config.yaml
image_size: 32
bias: "none"
qk_norm: false
parallel_block: false
moe: "soft"
shared_expert: true
layers: 10
width: 160
pooling: "mean"
adamw_lr_other_params: 0.0017
epochs: 6.3
Rows from block 3 of a small multi-label image tagger, named by matrix and row number. Rows with one number within an expert belong to one neuron, the router's apart. Each number is 500 + 50 x the weight over its row's rms, rounded and kept within 0 to 999. All counts start at 0. Numbers have three digits each. After the name is the row's rms in percent of the matrix's.
Before each expert's rows are labels from the 100 images, of 14976, where the router gives the expert most weight on average: "strongest on" is what is common among them; "lies over" is the class under the peak. Only what is clearly more common there than usual is listed. The data: made-up ball-and-stick molecule models. In brackets: how many of the 100.
# router: slot weights (model.blocks.3.mlp.router.weight, 64x160, trained with AdamW), inputs 0-159
# up: expert up (model.blocks.3.mlp.up, 32x160x160), inputs 0-159
# down: expert down (model.blocks.3.mlp.down, 32x160x160, transposed), outputs 0-159

# expert 7
strongest on: space-filling (100); red ball (100)
lies over: red ball (66)
router.14 099:565505444442586605454499563598367554510517516456531546577401530569529399534482501556579448441561534481446499619514574476511517473519581589496575567498464402451432560472509542439504424497507418422523443498497401512509445515544570473387437489497511458583528513466460474502565530579450512540475498487465532468567504574451587496511577504490516560427545565552497526523436512446483481559539553544492489510507530549602523445498532503485542533524461551461450512487464565462521450497505521
router.15 110:525516516627477488497512422639502482486485535525511490490586646557539446538574493532497452570474505473464515523562609568479580541557527477469523532521486458386439504503492575503450479553482431580512487531555516531531392429469538485517464432579497504524530494550479504460517449560531452459565595575469555530441458516503455480563509544470540565521528571445466653507476529490554422482433505429561485411515437446458459487485473528449509508522494426425456543465535481506483507405453402
up.0 099:539527529462581428460598486532518606485511503514501511506624515462432567515478493526492463512463506552536537462492491461473527445506472547495545455501431528376518581549450492536471519492409484472472508454485583477435461536498467415484525441524541429477449497577411541464469357480503473545479581470603575510505427437495460555446519529560464404473454506459491468445519529570471428514570555597506480544561558470555532586471511510456442490435524533457404432508602437497390499475597521
down.0 099:473423501492421552500551467464491517517453517537471481427358485426534533494535499401528559461520458484452497550491392415543499595468571417498498456565459492447500469442509459552498612491575576504549509405557567560533576470482508481579373517496498542533502441540413427491485423475495564533538595470589444472517507518467608465492548493585457533534498529488608480500533524414477477443490442558578524486445535546572520463539493586506536487463514408459504453473434557506456526460504516

# expert 10
strongest on: space-filling (98)
lies over: grey ball (98)
router.20 102:523572588439601579488543405446557564451556507551434476591438496505574589531579519521410592582564583547431457475603577527572554555573424490504522530536567496482421517532545428535461556465550462459446524473458574442428541540498439449522446483434472462450456474483530477506464559487437483475513604488506472548513486453515513541518535439529498589511523484490458570521482489523488585579475467446475506522431541425562492484558509555464501508551397575505468512539388521495476477501548511
router.21 085:475486537473504540543514512508426460476519490410477429435507527561589418489463441485490417476566521454476498549471473456583484538480493443493445528582513568445528471520516401479568514528548452412507505496542509503392458526457577510556582549487505383562590496520519557502466574592425472562501503514532513452451571545526529457509520447589483478482523429510403570493511570487474464527533516399421592543530533423459532498510469565548505549473382581587428492528564451404544532510582557
up.0 106:537435547559475483566344414467501533516437415542503634452477432457506406385618513473487510460414523483542534444510600481540496528481489459473486476418472553494512509516442461547422535652535454522406547474539468484512486498569475534395452530477469538562574478494545437495569491438510526482540511457483495414543599546457460494568365499489467523479566517477453550492461541505515488489513445483504476552506483512498435489452547541407482474521507509493520396448530444542503448490553449
down.0 099:506435486500496493446550465515483514580474446493516621528534566545435437481418473540516485462379473602525563528597385556525584423445529499480499543424566429450525496524476527502506421533436517558542559489552518449549416531432510500521486551383530582549466546513522472436586549538442433499417450504458511461510515503526473467506552439496537452507470495560482466496538449462537496460483462561457499553503421636515546491492505463500492522452598460501531415634537542442410496465426540

# expert 25
strongest on: yellow ball (100); space-filling (86); dark backdrop (79); green ball (75)
lies over: yellow ball (44)
router.50 091:485563468430508502432437495437555573598548511470404544470516413430547505496482508378495517388523546495584465504485416516511420481506448472500486487464530519488535461467518572501553480446527533423423485538533543413600476418518615478500520429556513458434541529453426533567483569509471568552474398488551552509568537470533521557555538482581481475436537519558560495406547561481577541442510414548529583607517494543488485556449497515504465539545467426516523518580414526478575475511467482
router.51 084:497511539501467584418465539541561434419475473384537434510545539487496477539373421441549443533589461483464546585487526560507508474478425485433447486535519521540508602506539457503478478468482445492448464530508502536451456508574570505516483498583534429432569419382516509442403565533559506521543482611484506508511505537481466530473518387455628509535550483541454519464482460443495418507503558528374495491543596454590553518483538487497511479464425535485380537551484488549544547457480530
up.0 097:553528468547509448476407438561503434456513470479485391542487429521478510586455478546475629507461483490565605488526525519510566567478515484468464530461522460419460549535567477434489573525522582488502533453559524460529587501493603472566450572539484559506509476560481533505538523538506423497459515548555419575385476534523509389521484531481558390370561578522478471492548463477528515451516563498586560449549525515489568501402522496516411610446543543428450474456512513521425533464472470
down.0 109:626500471473531496526546564586435547439470461470513536507511535499537405564482578436495483476421460475476462507543470566562442472467497498493432488508490508408465475531538417445505462527643397569456442588471520521489468532514403470546484515459608477498456508503391576509550425503530553569618519494438558504507488461512501512508532407499492580526524481498531480382551426470539499472350470477473483526452559508431426452545533522514519542464543577440534551481586463501582512536486485

# expert 3
strongest on: space-filling (100); green ball (97)
lies over: green ball (84)
router.6 113:506512479540517519486589404561463451415502587491591482461529612569445541568401483537583572530532560543459574611456563510503542437496499465461465500501476514420435519464521539455500483454431486519410511457505409501456456402487484525437383477540542512548479562555434473454487541461463508455560472493468488573445519476573518497501543457548536534458494498471523497520622454434501504418457537515526473519551460523525472487471446497406497598394517509401562454508461413521465516419443413
router.7 102:508484503597550532567581495543432536439517540533505444573457543476457560555459567569458473588523524492553472536492479566526562566494500454463499455572548469528447523457476551411467402593433492464447447489522415564417486462549450508429437494578597514511528537465473516412582560499397526555560503470545481479467548560550569532606514433468497529530505545489523575483634474426479466492498566476450466525471517438552536485439569552476500561530398407478541504440515548517558474585512464
up.0 106:472527463476530495512502479466404454543514460535514503500477554441448524455440559553472479598487475475403455493468515526537489463470586510536434401438543384536513442511513516452528509383506603460418486507401481457516515543590483507542502595508536503485514455442410428489522491595490537510541518490453490535483491533403516438586417485519447492451485604424428540580535500522541460452442388446513450522584480558469552506423403515437386561480509578472495461530418573512491545519539486
down.0 090:579450591509537562501522521561461518456558508449491438566578496466417527440444552566516619528532510548482494512456529447469527605537511484570431614485455550577512492458385441473526504373465506495610534506489469541445462553505535493551462500497470532538575498470533547442424478556519489583513499452488434560547521507455532555459540577483492524433522513441497574595480479525559447486480513561538470482516478525491489434437500394445583537426560420585478594544536519579592462504462543